Rows from block 9, named by matrix and row number. Each number is 128 + 32 x the weight over its row's rms, rounded and kept within 0 to 255. All counts start at 0. Numbers have three digits each. After the name is the row's rms in percent of the matrix's.
# pw2: token mixer project (model.blocks.9.mixer.pw2.weight, 320x640), inputs 320-479
pw2.29 101:052159130095125063107138018128119152124133119096128118129125099143131137128205143129074103126114067183121110129056136101117120052116122134132116198128131091132124123112136122193123122126071133157113108116110127205127153109175132112131121130110099109121129054116138143120135130122128124122119129115136128120129129153079135060172121119126125130099127137128255097129129150117129122137127127100140146132137243133135148129128130078115124116133100130129139094121144123184122135135180129
pw2.30 092:147191125106126097099133105140120055133127162105139127123120112123128124126159145133090118127123170126132164127144118140096141077122127121142123118132129173119116125175120154131131130143124132131115145122140130032122116065168108157161131128114149132124127107131007096127125126038133120126008126166125139123136145188145128163170131126134115140178133135134163133133131127130128135128131128181045114122126095053104088124123099128128128125156174126128138130132112175146103104128146121
pw2.31 082:091106132137144175159115067128129185122128133148134125132121135136140115130114130129139135120109160187126174133146127138098133111132128114132133141127131011101121130045130115088122129126110124123110130121137134104132170137027119150127135123138165117127122209120027116136129128048115129129211125126137139127128124135136123100073105084141105134038135127133080124124124147143138148131132131119154124129130255068092117085136167215142129123144150129124119110138091169100134115131116136
pw2.32 087:058115124165129168144134244124129131129138036144126138115124121133127125129104136131108152115107160029120084128124144111000126202115133142141125113131125167128114131085130116084129134123090125107096138126126123107130127171131114091127126128102169139133124119145064108137148131091147135131167130152127140123125124099117143149074245120124111142107129124131079128138137120121122119125141124044157084134128201169105128175130140110123140122141080135128130094132172129212116130125138166
pw2.33 093:166109130124116108102131199125135033134129138139132127133127116123136129125158133133040092124255086133144174131000126115176120160127129136136127169140129070110127125150129110099132124111106128148186158117118134135128113105150138108111123130133115122141134255125116138120127128084134129130154128107129134122140142170152129255185186117144146133103128124120053109126123128122139118135128130175115117118108052114120109114132088148111131126141124126125122189128124110090103127131140114
pw2.34 098:104152125117111152121122144117120060133131085130117131122125133135122134125150124126187150126083140221133124134255127144062129053128131116118130210123127255135133127171129102168135140122177137142119143147124123173129185169125137089109134136163095111131107088113074150120121128186125130126172129095136149128130134131132137218101063161112166140172126115131197137127128092125126087127120126146114160127147154078110035146126067122127124123126159127133129207125117117133166125126124109
pw2.35 106:137194127128136145137120040127135087131134000142130131123122084136116120123114116127140154124162131066119137130000122114127116112145127135128121128124130139115133128121128112176132129115127129112009162116116134079129064117199111110132135124135136136117124017136159136119124132189130126131129130132129132120124112110114136255181108158133106119180122133127115108123128108129125127126124125127172057126142100186142210088129170121143118128135126132128135161130141103137127142125101154
pw2.36 110:159125130170120097126135006141139072122133140137131129135132132134109134131105119130164151130132091146135059125084130169186115147136127137132136100126129169131138122123134177090129126122047127146115118135141125111126143161140141131113133122110127117115119143126171125129123133072124128130123125153132130132132114093124140108164195186136131124031132127130223133128133165125124104125133128096217157137128210195120192175127120119162129133121166128128132159133161108113168110130131135
pw2.37 108:153197133119127128132129091130138221129121019137127130139129186135142135126108130133022098132004165127125098129154123131135122133137126118134129063134123167128124123131133124163126130110224141127239151122134130083127161129122175112139122122134140129128125161150080133137129129065139123129184128124126122138127127035109134067157043083111092117095124137127183121131119113129129104134128128088128101126125081164134254111128112100154125132096085130123118138121059176143127118123113119
pw2.38 094:161106133159125046142122151124139025119139132146115129121132125128149145129118121129177146128128150175133090131238126134000146177122128120130129164128125114125116125184131105109128128130204117133115139118139131129124125111125122115083131117123159135141125151167082135122126132146135130123135127060116137123133138255151132090105128131119118130083126120124055130132123162124136125137134127080210121125135158086128094121130061228116134146167123130122129128133130131106124132125092086
pw2.39 111:155133129144133127141134000134127172133127111085136125126125104124132120130160146126190102113128143102137166127177121128156115108119128111124138144124125163118134127138130179125123121113162129113227139139110124196123103110151121130145136127140171152132121154146129099130121128100132126123200125109131120131123128106129127085108084083125151123219125133126255134125132176133133138132133127071148114133120076175116164141127078045120138109130144134128128158135121232125145134126130167
pw2.40 082:158118134151113119167119165131140124114139166090135122129131084131126131125056145128144133130183202095129184121093125109092128091131128134122136090124135084169133133171124132037128140148093134164154112134132127112123133121022136183051131131154123128124118029156113130131125132180123136128116128118125126125133106202179133051205057125128094096058123115118192079120133132141132125137136132048179106131121120119148097176135142134154134125091113122128126107130130192146135093139129102
pw2.41 093:159214126123114090132128120133137142126126145157126126131128164125135129134073131125159128125039065134121151129095135122112135179135128123120141076123130123124124125137121109190127136116089129113175138125120125086129149136251100149143129131107163159131125112151064120138129132184129132126195120129124132145130130096121130193126213067127162123101129131127075111129126146119131116121118126105093142135131155128114136091124129181158135125106068132129131158119183147129122125133143074
pw2.42 110:122075123200140089140107042131119002126129139178133127133129165141130123133193119126255118136101064254127141128215127123038118104122132140120136164125127087157137135106131153106127132116021138130042143129153134167127125128098122183103134138131097136120131214142128128122128129202125130129125123137131129126133102161152119177121074170126162112098129128124201112126130110128122130124122126157110135122151211093126219095127090111121130109123108126126128082124101139127102125125159094
pw2.43 105:142085125109135140156120188122126004133133165130126128134133135121114131128038136125197146121243193107133117127197118128119133113145128129119131166130130190137120123105122101093130129129131131145195119135144133072127121109112122073126121130127133144127133220135169143127130129097129120130172127134135121139125103098147133220122080166116080128139129147132079155126131107135129107130130126187199141126151116133112011125128071186137134120131150124129129127123122154101113147124124108
pw2.44 104:137136129071127114150122126135124032125142131065126125134120170129123136126174124124060135120095132156117114127203119136058127070127126148127128160136131207124124124217123117127130126118206128137153110126129137099131117192125095085108121127112109126141137097129087132129128127063127128133157126164135128126133137068126126091107118152121182119151129128124154165129127092131122120129127132158140109123139063224132189142130100046210120110134104127126127135123144018118157116134075110
pw2.45 098:050123122117113065113136014133126128130136210111121134127126095133141136125132110126255134134080123212130127124130128136009122195113128121127124153129127080121135131193130103170137124153202126127150154139116128078121163109091150146155137133136131104123126084120164147127126129137134134123143127145139152136117138117144135012133078110124138140070125130131223168127150153133141110130127128158162133134125129112120017158125139072138127111157134130128126126120154221099143117128114156
pw2.46 085:226177123175134132129123096132122000128122145194135126128148161132138122133112115119184157133181130137128136129109124135219114114128129128118122126119129088172121123093131162172127132102096128138042155137120129121132067088143136160125130132110132125132118177109094127108136131160120114132126124123128134124134103121126118245114110106134092146117133141127092132132132145126128088129124124073177134118094213092129039183127121078119130123105162116127124167128134113158106171120108105
pw2.47 098:107152132170116086125125026128122078132124086155120121141138135131115123127133131126082113124132147181131170130243138104079115153128129127122124139132129100122132129186122166125125124143124130144160141124120136154132190129152155109168129126120126099122131119149161139123135124144122129130027130146127133129127107094129139246126230183132060117206124116131201135138137132128120134136126126117156126131117073204128255141128131156075134128106127135130124107123106163046102133130100120
pw2.48 096:192139124105124160123118255145122124124127092185133127146122130120148134131164140125055105138163124072125084127058130157137131126121123145128132096128129150115125122115120168152125127125112127146135134135145129255125146101100129125151123122130131106134141049119124137130128129093144124127162125112122115125134111067112127214188168102120125127169138126124140152122117119126127124131124131112110184127121030181112202125125136134085139125087149128125119082139158088063105114125149156
pw2.49 084:045139134146152195158131187139131195138129175166136138115135116128108136128036135132089160130048229069123059135195129107157108075126128141127124111130128158126128129160127107117124122138164125159080104127156116094133136137094115096119130133162133112129129191129082122141130126110118122131076118125128109126125117143114124001106109068136173112138131120129017136129133100118122129132130127140037167132125096078118143167130078116109115124085127131128120141132139089134163138134124118
pw2.50 098:107179131132134152139134152138137219134129103054130130127133198134134129127149129132195128146121173167134121128193134132183123177124131115118142112130135145131133129157136079086131138154043129088098130135099128144123158039119131116159114123139124112131128136141093134141126128170132128126148125118127129130138151112164132132061109113128120124174130121130145126128125101128140124117133127098071130131103021133136218152126104131163133125125205128131122096125163146047116113125097160
pw2.51 098:140140127132139151139132201126135209130134101118132125128123070144112123131155143126175119124080168100135115126206132099075107105125129124134125109126126059107122131074125163145126129144060132124193103129112132159131128102198165179131138126130139102124138163131059118121127129068136131123018133214131137122118143095132137057173105157136155132117124130131153129125133130121123139124131130076110141128114095095126117147126097105154123141144133125132130093127145186156138118130126159
pw2.52 109:162108127105136137122136000122115150127127234079132132122127105127130134127114117127202116122126110179132136127105126134111131157133122124140137161131129150144127129130129135079129128115093127119159133115119124157130121111175126071124130129147108117130129195100126137134129125038125127136163122122122118133132127115091120215152062099125156132128124126120006147136123131125123143135133127200184124131127104092161127117130157162112134137144160129130127144133096255164131125131124123
pw2.53 094:131097128136128102153123095118135114129136150061132127125138135133134121129101122128150146128063075190131122134000124095235121104135124139121120092126121133132124130094125122078129138134173127140059121135117124114132061105220139101159133131099142119136109093157213143129133123193117128136072126142122137127137120117163121164122099103118106097043123120127086121130128144123122123129131130151170117132112112171114008182132135115107122141140147124133120139120171097047111134126133121
pw2.54 102:106127131162124113135117240126125132124122188196129126125116104119116127124152120127201121129056104147129146130255121126073139133129129141128139141137123129118134127120137101104130128123173132145135155128153135185129097114168110101158129129126132130127129190091142106139134126209124123128066132200126138127137118178137125124095103111146110128140122127130023112131128118127111135133138123059168126128109135133138133114131054146121134128140155128131129101126123074088113130125170166
pw2.55 103:144156136172116170109132165160130150127144068132126132131130130117128126125148119130154135128099111090135126124162126106130120079124125138134137198125130067107130124143129138112129119134132141149150178130133122115126104086134126118116133133126147199125131117129106126136122131144133132136063128122129139136138149113138136053049139085132086128128126121125000121138124155127129129125124127101069119130098255075126233105131165092105127109120123122127131173130131147142126120129101153
pw2.56 095:130092130149122065118132213124139107129134149065126124132128089130121114134116137132149134138089152110129065124150127115150143127121131111121123134126127076141129125062130125075125128129255125107118082127118131172127135099128152174143130130163133090103138099110149123130135125101124126132161134165130124124122134105118137210206171120129135132078125115134238106128121107128131157122127132140139140127135019239160142129125130084107121092143080133125124076132126016112124124135174091
pw2.57 102:144107125107124168141143107114121113128125187187126118133123067123119128127139145127098113130235076204128211118122136110142123114139131133119126150129125227162134133058124151180122138131175125111121105127109131104117063148097160133130134127129133136122131100124071146134118129038126131132105131123129112127123124125108131138087089145118135116207131108123152145135126105127121139124123127150140126123099146200148116181132095050176116125082027125131125091132109098097078131131064140
pw2.58 102:093119130088127070164126234107123129130131168155126129127133090125122124126178136128050097132090182067131175127255130131113135127119127125127129118124131232139130127082134096107128129117120124128070123145168122136131167149158148128134123127169107096128128012122203134129134130241126129124120128112129138123131126174098126049184140129118175115090130135125192126124124121131123123128132129081214127132161174180104082111129030238070130112131127126127133057128150130123093113129145066
pw2.59 097:146119124127118150113129146136133255112133175207117133130124145133152130129119124131140153133184145122119127125238139153170133052129125126114119108128128198101125130149128150094130127140091130133142129125108129070123201090188117189120137134133154144126124142152065160126134127157129126132162126118126109118138148104124140214146047119121137115141131124127125122129127104121135135120129130112233129124132164165150100122121246160157126107119160129125123092124133077159150120133122113
pw2.60 101:108112126096131168106136126119127103128132084046122124131130150114116127129211117129114138131131166179136081124215121129222145227123126128131125189131128216134124125102135117082118132134222123137107140121155127228130176110132116105162137124119131173125142220144076120154128132051127129127223126175136118124128126137143132255084147089135106135064134124124112140125124129142113131122129132161217171124122130120109118119127153115127124155150107125127129108127144138122135108123129095
pw2.61 100:131107131162132128120118023116122116125122126120131128123130147134108128125062115126148114120146113114145125125140137133045135115136131119131125095124131057110130123211115120171127129141079125132086132129120129080129120143208097064113135119110154130133115252132153125130127129172128122125080128104131130137126119214126123020148209114137161127048132135131070145131129134119118154130126126176207128134140123087119115124131128152109132119156107130126131182132074149117124144126138137
pw2.62 097:053176133087118163119129114129128231126132140073123127129128151139135133129154134131072118134084118142130130128060127140008123141123128121128132134129126218156123126134126159129133122121154122140087163132127121224128114099169177140087127124125100122123131026108079142118138126063132129130122131152121115117122132087159127109170198115119114144212129116130071126122128127115135125133128132119096158131147130119146236133124088078122129158124149134129132118141148196168113129126129106
pw2.63 096:192112131156117115121124120105125108136115086088126131133140180134122127132221117125065143115164125133120187125190133166037129061132130120124131145132124113157134134125122087102136127151101126139207116127119133096126171119162141152135134128103108086129122178111150116117123130124124130131056122147128133132123123159115127000164079173133200126198132131126030135130132163132130133128121131116186085131119178100133042143128117126190134150133068127130136056126071145155162146130080146
pw2.64 097:156128128173129136126125247137129079131134000071135129121136153123114133126081125130196132122016069116120125132137138140177122194131128127124132167130127132132132125151126128185128116126097125132083118131110131099125090134172132090135120133092121113128123046134115134124131121111123130124110127106125140119128153080121122000097115148126090139107122126123072111129122109130130137126119129165070122138128140120156076091129165107149128143122041129128136108134176191183131148130126175
pw2.65 091:140117128095133124090131150127131024130125198195125128130139124140121135128067136128034131129174047115133135125037129106113140070127130119124133085132125062128129124109127104189126116131171129151074117143121135020131136152153137147108116127128138139119126044104141138127125129091116135122209132120131118123135149177121129000142223118140173138071126132136102112128132133128115145122126131148030151132113020199117109078131139117124127111138125130127126118133153121158154114124135174
pw2.66 098:098164126165125138137127171133121116116125149255133125137120126125138126127141113122181135144152118112122112123123120156126132213139127123128125134133129202126126126094123106078129121129216132146165130139148131116125131087181130118126133127129134129118134032151114139127125129161133132125071125142127126126129131145116129130133079098125144149090127124132216126129126115130128107133130125171129149124113229102132020150129123109144137128119108133124120102127097120132120137127166122
pw2.67 090:134062120130126070116122211132118051124142066076127128133136179123139130129159129127094140138155095135127081123132138081210135162129124137125121125129132128135124125058131140121128135124129118129137134112122126186132132168174129129133125133131148188136121078143079145125124127169128126131047127102126127134136117060172123220154070142118108121179127130122090103124123122115126146130144135121112120121121051184141255121129174167175131126090142132132122139123152103141112147132175142
pw2.68 090:101126131161143118120120214114124084134136190125136120143126111145129129129102140128082136126000141120135086125177130111146122035119129134132116180124129200128122129138133150107129120136173127123160117118125126244135212105053129200112126134142141141126147123107164130126137129209134131122027129146131117121128150176140131084115166096117144117178127137128180134127126177125122144130120129069148116132148161247135255144127177094101138131131118127128133132124133177128155121131163161
pw2.69 097:103167128144123111106127131109134023131128000109123115123125111123131125128145131125135111139087102139129100126132124103129121175129128108130119128131129243138124121054118142195126129120237130147153084126123132098125080140157105150162118124110125137117117239109205117128138129152137125129125127164119136120135127136147123193139151145156108162062129114124053147133127141120116142125133131127076135132130093122139069096132087094094117123166109127125137187128151032113108107128168105
pw2.70 100:137124131099119115122133040111129166123137141120130129128119121134126136133154137127000090137100098034123099124126119157255128153124126131140125140125129170108124128084120129023126120125180122096114152125161131054130116123192109162100118123147129095123131073106149130129126127103130125124148128129125122119137148193142127100094079096116108130029133112126092105123129123126131143123119134099169141124153099069122099097125144138111127135138154121128125123129076035206113131129116063
pw2.71 096:156141129115122137109129073136130179134125092202126135131128196137114132133161110128114122130217118042128129130097132121078141202127121116117145122126128118122131131144136139103128127160252137127183116133150131114127090179153106110126130133121126110131122098119183135130130132149121136131169130137126124122125123139151125103122121100133219133104131125128051126133124149120117105130128132078000121123114028147130108105123138150117123151129122126127117180133136136086120123129167127
pw2.72 084:176167130113132088119130219133135134124141037132123127130134078126138103130129119125102145112121076056124161122087129124125133190137129123133130080132127145121121122076125125173128144160109129177159170132112129165130067132162134135170127126134120144139136038138171140135129127096129128130145133175130134145128118143101119233077146124123104136110127127135251131131134137126127141132136127087137172121076170221117105125131147053124136124097141122130130075123162233160099140126114162
pw2.73 098:155066122127129123148130151141121253124134146206129128130119152127136136131162138128131160135255089213125150129017105132213141103134128144116123154116123149118120126222134106140130129121129127131129125131133124174126156101175122053107132137112126155124138123115169124130125132182125128129157131100124118126126140145120128061122089059130170113104124127127106127129140162135132126131130128128000125134110191066128068159122093195191120138126118129125128120121119150103144120133141054
pw2.74 095:168101130097126141131118076121135105126129131115123127122136140135132139134157121128112141134102170168132165128151143180121112129123126137127124164133128199116129131092129161187129128137094128140252135128112131094129032141160139132098121125159115112127132143127139134127126130037128121132218123120129121120127123150135125000089019157134124137124128128128179129133132119118118146130133128212120125126116094128109080129129105114127135106136134123129131106128188197201150123124144144
pw2.75 098:138114128120140100101121123123122220132134197060131130121127138133134128122129123128149178134255029138131104127116137076088149161140129131135130091127122115141129130143121050005127125137100145117112135119125124098134164148104112113155124131101138142126131091132120129125134128132130124125063126118125133127140123133151127111122151147124139111031124131124157117127120118114123146120137129109073132130119104196134073096128084129108127130139109138124129118140149101116134135127165114
pw2.76 092:000047131086133165125112056143131069135114171123127126126126096127108122124146131127255139108104206132125142126142121108080109229131130139122120146125128043103124131109133165063130118124128123114137138129143131171128123115119070142079129137151124129128120154117121111129127129098125129136206127174128121131139105165199133224120178181130155140088127121123154150128132126131121113126130127149151165131144022052124074154126071160139122123114163134128119204134108136097123122130139082
pw2.77 111:169107125109121178158130067133126147125121186087120131119137129132139138125130121123255139117155148192127139130075120147103134154128128138127129110127129027149129131193135111066132129119130124124128108137110133076127080117063143082132126136093147160125123116109099132123128125128127121126047125129126125129126120000122130150101066120110174120123125122129114145120136116124131111127128129195168136126122185187135164163124134069113136146131106125130130108129122158073143150123113183
pw2.78 101:140107125148123126139139068119122080128133060056128133129136143127124136128123129131095150130108149046128079133035139158174135170137126130126132136131127027145129126163127141022125124129035126108175140132117126142133126105086120153135141130146173145135117118143121123135131129171130128126164124093122137128132136133140129146170179147108167124120129121130027136132121110120127123126128128107085133134126154142139108142134119124107132149111146128129121073136138078134112139127112110
pw2.79 092:072148129118121150128133051128130206127121209124134124132134126124102125127118121126000113125140119147133131130086137124179151153133130137134133154129126198112131128101135100149117119134036121149115148111140129183134154132117132114121129127128139145132126133121178102130133127239118126120132129130144140124118118193049116181122118088131148123097133141132159103125126132135126139134126131052155165128133075167148109071129135154153130119100166124128142130119124171178115120120155165
pw2.80 089:102154127180132095121131144124128084123139184005132120118138143126136136126168117126255110124170094116122069126255124148170122126124127139135138102127125144108129133084130119187135130122042127142131106125129123204119238099162113076140128135110128145125130146176157138132125129145141130127202124149130110140131134043134126090179174162131155124017131122129074154129122126131133085128138129101090082127120147055088013215125050117121130152100123128127127100126126111129129135127156074
pw2.81 102:156128130051116136106123253125125184132128027049124123117129161138106135130086128126038138130173098105122114127145130149103138119128122127132130014126132092139131124113129133046129124129075128117153134140113129109121133118026130082117121128151123075129130058140141119126123128105127130126080129173130142128114135115109136091104169084140152130237123119133068112123133135124130128130128128140128113130107099145146134107125143151167127124120170128125124097130195170118117127130127126
pw2.82 094:148112128088134104103131147126119171123121094046117118127133100131125143129091138125000110130080189168126146129193126118181137126137131128131126200127126108155129129136128055168127125134089120116133107126111131110123116093214137142150132132140103124135122128113054146128137130082124126133138128121124127128135127091099134070140155154125123140103126116123077128131134114128134109130126130137044123124150097163153053143125118108140115139123093120128135115127160167159138147125146141
pw2.83 091:090131128164130143098130165151129079125126110188121123120131139132142118129120122129134092135160131207128138123044122122124122087125127132129126225127128159119124131167123136167128125114229134124171096127117123211123101081142135184137130124128114113124142138132070135128125127065137127123067132126122103132126133122152123079106132142131177152126130133121255139130131145139131128117121133135092129126096111108143079133128028111115131138111045130122125124130153057149142118130169128
pw2.84 095:101091122150134119129143180143125160143125135085121134125130128126143130128152126127162150126163123140128130130063131087255118080137121129130122117128132127156129130127134108018119133121146125149149137113114129100128100113189120127097116127087142095135136087109122135135121127005128133129061127115127116134136138078061113085066042135127131141117123118126087093125132157125134123132119129172074087123164062107131181129124135083121124135134139131127127199117136112137112140129119107
pw2.85 082:205180133078123142123137104134133123133115134123131125115132120113115134128161130131169116133140133100139130138060134102088136192130121129146112145122127132096124124130140055091126138113152127100135150111144125133132094105095145123121130122133141117120131031108120136135134124034124131126064128107122122135115156071127127081127116143125185131059124124129114132139119082133123139133133126127145152126101119101129152135130145123129116145169134135120128141127129025081100143132190130
pw2.86 095:170120133140117133110141088125120100129132101000135128139128169135141132129171121129033140125071151065127101131118132149226127118128132146122132194129126149109134139137118125255121115121203125091079116137147126217117069136122113173133128132114150111134120020149131117124133135057116129126212130138125124120123123087223131183136086155143160124183131138131224127129133135124136102128126128077134117126121104155124201090133154073122134108131170133124117121130127117155170141129140137
pw2.87 097:153059126103141137145128164112134000128132152016131132119122147122140134131106131132141129132182139088126116129120118144117120161139129114144125123127126043116125132117125127060126126140126135129086110132119129116127178104254112180109132133156140144126141141142106120132135128148138138135091121147132134126129133138121130143179144114122104125128126131127168108127128142128130125124130126156123148134127090114109072106126105106180122140139192133125126110132185093186126137127091124
pw2.88 097:141084130168125118153124113117127000119140138134129124120137180132129123126070126122125157135192082092128172126013130077230118031135131119127134182131128129115129132135118142124129126126168117116140130121130130067126087147246104076090123126111141101128117154150231122121127124089102133130124125125127128128123126097176125141129126136110143123106120127121095119134131125123125136127132131113151101126091091077132093073132126163132126114108044126127137136130145079120135133128115109
pw2.89 103:113191131045121118113122036123130093130138096115135122129119126130116122125148135132083083114164179106134108129065142110184123091125129106135130073129128133115131130116131126193129134148086132089138126120130130206129168125144149053149139124109140139136133003143074126130131126133128127125165130180127143141132114002153130050189055134143103125146127130127216134121134141128129128131117129213102092128098175131118181150130145150131125126134133130130132103121110089104117119133113110
pw2.90 086:140123131122121147106126117112118134137135079105125125132126111134110138133167153123127115122010145005137127129142140145049131089119130143129128110123129049123120129095140180117131129147214131091019104128117123230126141147053145115126125119148153140129124141147195106118124123071126127121161137154132124130120135187136133130141141148141150131143137120137053140125117134122127134131128128131163142118152089126114045103130138118089126106137132128123134088122122158116143136131116112
pw2.91 098:066084119105120139124121210134123000129124073202122135125126193124132132123131123125178130135112080101131153124113131143122123132125125118126124063131126212148131126160138171058134142128097122128123157130121128202121185181090136075144124122134110114130128153118172129146130133073137128128102113091132128134135136150153134102165235166131164140112130133130197151133118120144135116132138137134094153130152177102097000164125138074125139124123079130130123098120095184110137122128132151
pw2.92 101:147105131137124126133123086134127114125124155077128127126138169136144117132115131122050115118013112106124125119058129133054117183134127124133133145130130055140134127157127171087127126142053135152083146115136123077128159120189118151127121140114143113135117215157123135131119127148115130126173127124124123134122132210143134124087094121118113109043130140129001112127131141123126128128135124111172171127133027135117255081129079129125133119144124124127119149125117149205127124126124135
pw2.93 099:121106129070128078153113163152136177121137148075121129118122126125145137133092140126128115120153090104126111128090133133190134184149127117123125062131130132158128123141128138255127140132179126099063128132107124113123150078040150081133127132129146144138133134114144138127125128160132120123076120116130113132125121029082130000117078133125121125184122128126123114129128106122128110130116129141074114129108180154112053144123098143186122116114073134125128122128139074067125139128092105
pw2.94 083:122107124127140179123116153137108047134126088115121130130128104123145133129064136130000114127085084081134078128205127122056149211133120132123122169126124144129137126098123114152124131131223124124129126116124135224129215099082130084117124132139127138130124089129074144117134124126130135127249126114131145127141141127086128071124148142114148115057123127128255131129127123128133126123135127141137137129140235126138054175127189149179108127123106130127125100131176184099117151133137131
pw2.95 104:163138127175131128119123023121127093127138116203127132132117170127131126130108130129072104121114178150129168132000122134224132027115126139114134150126127028125123129094128128157129124127127129158057106141134131167128165095224115146094130128117116132126131143124132111116127123160125139133192135128131122130128147048114132138046033121130148138097132126126231133125127095132126139122130124181147116124135195071137036131130152172142127130117119120124127118128080099129127124132127106
pw2.96 094:096149123104139126157126034115133075126129124134134125127128140117127128130140139135150163133054092119127110132092154143011109166125126116147124095133130069173133125192131223124127129119020122135107188133152134069132105176111102093157117119159088183122131116134150116131127127034128127126141125074137121132126105026088131106094070151129112119022126129122197121134116127128121116132128128087100119135148089133130064123128120136127132119114160119127128150124161143075118099129121143
pw2.97 105:081139127076124081126134227134122139126133109137134132120119166132117121129136129130255146135154164130121178126028128140088115136115129120128127063121125114111124133103124141141128126108097131157139119121122134140125145126127122141129130133160139151131134208139136126122124128096135129128229123116132136130133152157082125129073186126110146136077133130131155125124121162131127115128139122091164118128146140108124226111128181136111124120136108128129138134130141161121115109131125100
pw2.98 101:124213130111131076105134116128120019129133174070130132125132121122120129125122126131000111143061145051131080119105121127151134172127133123132131128123132144151123124054128152201126123123000128113163130115124123094131142175129116165116124128125088139123135237115141126133139131131127133129124131104131124118141153177130131110095122115124135136142126121130026126131121147126123151125130127142169134131106109128109124133125133103081124142111150136128119120130123225048121131128155087
pw2.99 098:191076129108124128139140092120127074125123135141132130124134174122128124129136129130069141120181210072124173122124138094052119041132132132124124071132130120128129131083124098103129123142038126143137098125131130095129125136208098159091122131126101111126106082146100119130131120194122129128144125103131144118122146217190123255112134126123154134025130141127137140126134151126128114133131129108055092125180094109107169106130189092106123131161226123130129175123129143196130127132158107
pw2.100 091:117093131130128138140121177142121132136127128121130129124129145131145125130110130131005103123100091134132198129209127169202119091126129139119127120128127182151132128086123168054131122132184132121161152130147128063126193158050117069124127128132162122139123199112158110122124128140108127132000130057114131119144120060158121127114187085132110137123123143124025132133130189131126121123128129107094138127132249233129090078130147195057132143109161128133122155126137064007147152127177159
pw2.101 084:154090130155129041136145163135129060118127134125131124133139113128127127124167129125253149122121169159128147128110111140000126070123129112128123055125125232081116129180120108125121120113148121113188069130116119188127150161152125066114135114108136149133120088111167123109112121153130113130052135094127136124126136093107118166135195115123130117245130111130110109128133157133134123120132125151239144129147072192130000123132185146138129117132130130128132150118088051103148138129130152
pw2.102 107:074184126100122113135145244132130152115122228140128127124119132128134125127055137132191166129092093120118121126197116108102116122140129128127132146126127109149126126119121131210127139127148122131120130126138127197130146138123147147172121129168109151135138156144114114128129128174140122126178127148134112132131113084127130255120121162123147133143132126128210114132127080125126124121126129113155134127117182105119068142127145150136128111106083134126137063122085213126112127124100144
pw2.103 095:133116126136118160109119019124119012123116101145119133119124075129126131130223124125000117129108063107120105122122128127018133216126129131144133142121132033125136121153124120094127131126110121104148108124107132134130023168123142121076127128098131094128126171083162110143131123129127134132117130132131137134134117173150129027176107138128178113194129124122080126135127156128121122129130126126137164124136197144145126099125135080043127121106075126130129185131080136188158123129116129
pw2.104 096:119113126102135088135133126118132122123125156255120134119136137115132127130167127129207099153141111236123181130152117138149124116126130135131128128130132163104116121202130131093125135119098123112146100130117131100134129076118113183158126120134132110112124171113081130148125128152123134123000122089119110140126124178121133115169143125123126114181126132118004104132125153129119132118128130121157122130118135143124057102125119136098126140145182127130130200125044167077148140132108138
pw2.105 101:117158132090127182132137086128137155126125069110122122134128127126101128126046124131161113115101187133122088128150134134099142098128128108127125000136122118102130131145124140078129116134250132124141151117121130069128147108206105169130134121135162121127136182157119123121117126189133122125116129114138134117112129127165140180171076156123104133146129137131136126124137095125127122128128126083214120132124097141132134145130192210181121132119212121129130086123137087102146112127092143
pw2.106 091:145140135107122110118130173122137074122118091201132115139123145126141130132137126127000119131084059169140113136212125146107125162141129128113131120132131073115121128070127143065125116134127132111074136148103128138126112125216194116128131135102100089135130041156175146116125127173124123125255131141131148121122137134113129149161102173139146161117133125129170152128136138125137103126126126122045125131155088140128014192137160177153121132113160123128128143127118144147142141131098131
pw2.107 105:106133126074130122138124027135124154138135186115124127123130123122123130132123145132059128127041151098135190127047122167125122157135125131131129079128125255154131120130125166133128130106066130082185115131129129113133100138085118152107129124130142120131135205113174116140128125092126125130215129137121128124125120135088118102095105114117140133132124131129135136130126126121129126130136133144115154129121128174119190077126117081099122116120101128134125175139183173088156128124148147
pw2.108 094:136167127106132136136113000113131193134112088122131129126132097129108124129136129132122127138126164144123108124099120113121125079116126121133137213125128120139135128115130121178129139106231133169044109134141125186124060176199143116110122131142092140130142007120127126123141127112143133121119124110132116142136123055103115126132133093134130131099127131133054139127126129128119135125130130133131141132134172061145066093126156117123136123144149131129125121120074160128108131129143097
pw2.109 095:058079134106129123149127073115131234133130169087134122127124126118110130124112129128090102136058132095132129127023135117000125191129131122118127074131128115133134125124127170016125127129071131113064125133132132162132153148069146130102117128140144124127132196132133108125125128195125131127158126130137131133121127158087134061197067122135152154071127127136161111126132130126123146138129131131152147137099131125126236112130068130118120112116178128130123091124130114098110120124173110
pw2.110 099:107107123120126155107120188123128048131131092169120123132135125120132138129104128129089124134079109201127108131159112086055123206119131123129136137124131128135137123172130111037120134132061124125127145125122127094133095178072086118101127129117126130133130109124108160143132124129133134131205128117127143137131113185091134000181149148123127121104128122122044103132130124132128139138134131215182156124114084074125052145127122160112131156110064130127121172128113151009123132127155153
pw2.111 106:114096125142116128158136106154129043130131146194129127127131119126133132128146139129108158133109162132126172129078111160139127068134126137131114148127123128144125134125131146084135134119062137132144158139129123152122123153096133094129129132168141128126131053107104142127120125154133132122149127069133129130123126096117136112143156135124082136103124129130175151126124158132135115129131128155087129128139165112147000206127108146096129143127167127130125117126104211084134132128137141
pw2.112 097:155058130098134178103129108130136100124131255179137130121126085123135123126120129131172089131075101116132095126047133137101122152114130133130115155130129112125137130144135155036127132135051117111116119136127130142123151085053105089114123134129118146140133084125118120145130130184125132135157124096122136125129115128094125210132122139110148122141130137123126101127119129134122123124128126098106132123123022073115224130126139158113130110105107124132134106132101153089150117126139097
pw2.113 107:057166129108131034164124105118129077120126113098117126135122121132124125132167124128095124128035183165124109124151130101205125164130128142124122082124127217122129127177135151140132128106134125125132136129137130147137129114124116078102133130156143132123131000120174144141121128144124129126233126120126124140122132060114132144119126108123111116023133120129068127126131125129131114127142126157129145133126031145090056147127094109081115132126103122127131134130136087181128122128094099
pw2.114 103:167128124147134124150121036126132255129128188166133131125130128131132131129141126131175149108204139078132142128255128158153135018117133111123128129129130040092128129109129121136132128122174127136141093127120131195125046142150146102166130121120175114136122096156052123117120130093124127129125127112122132123137149172133133085167084117126127128130131130131224102126129126128135124128130128098024153133105096047104071193130187090160127125131125130132126116126170039117159145129122146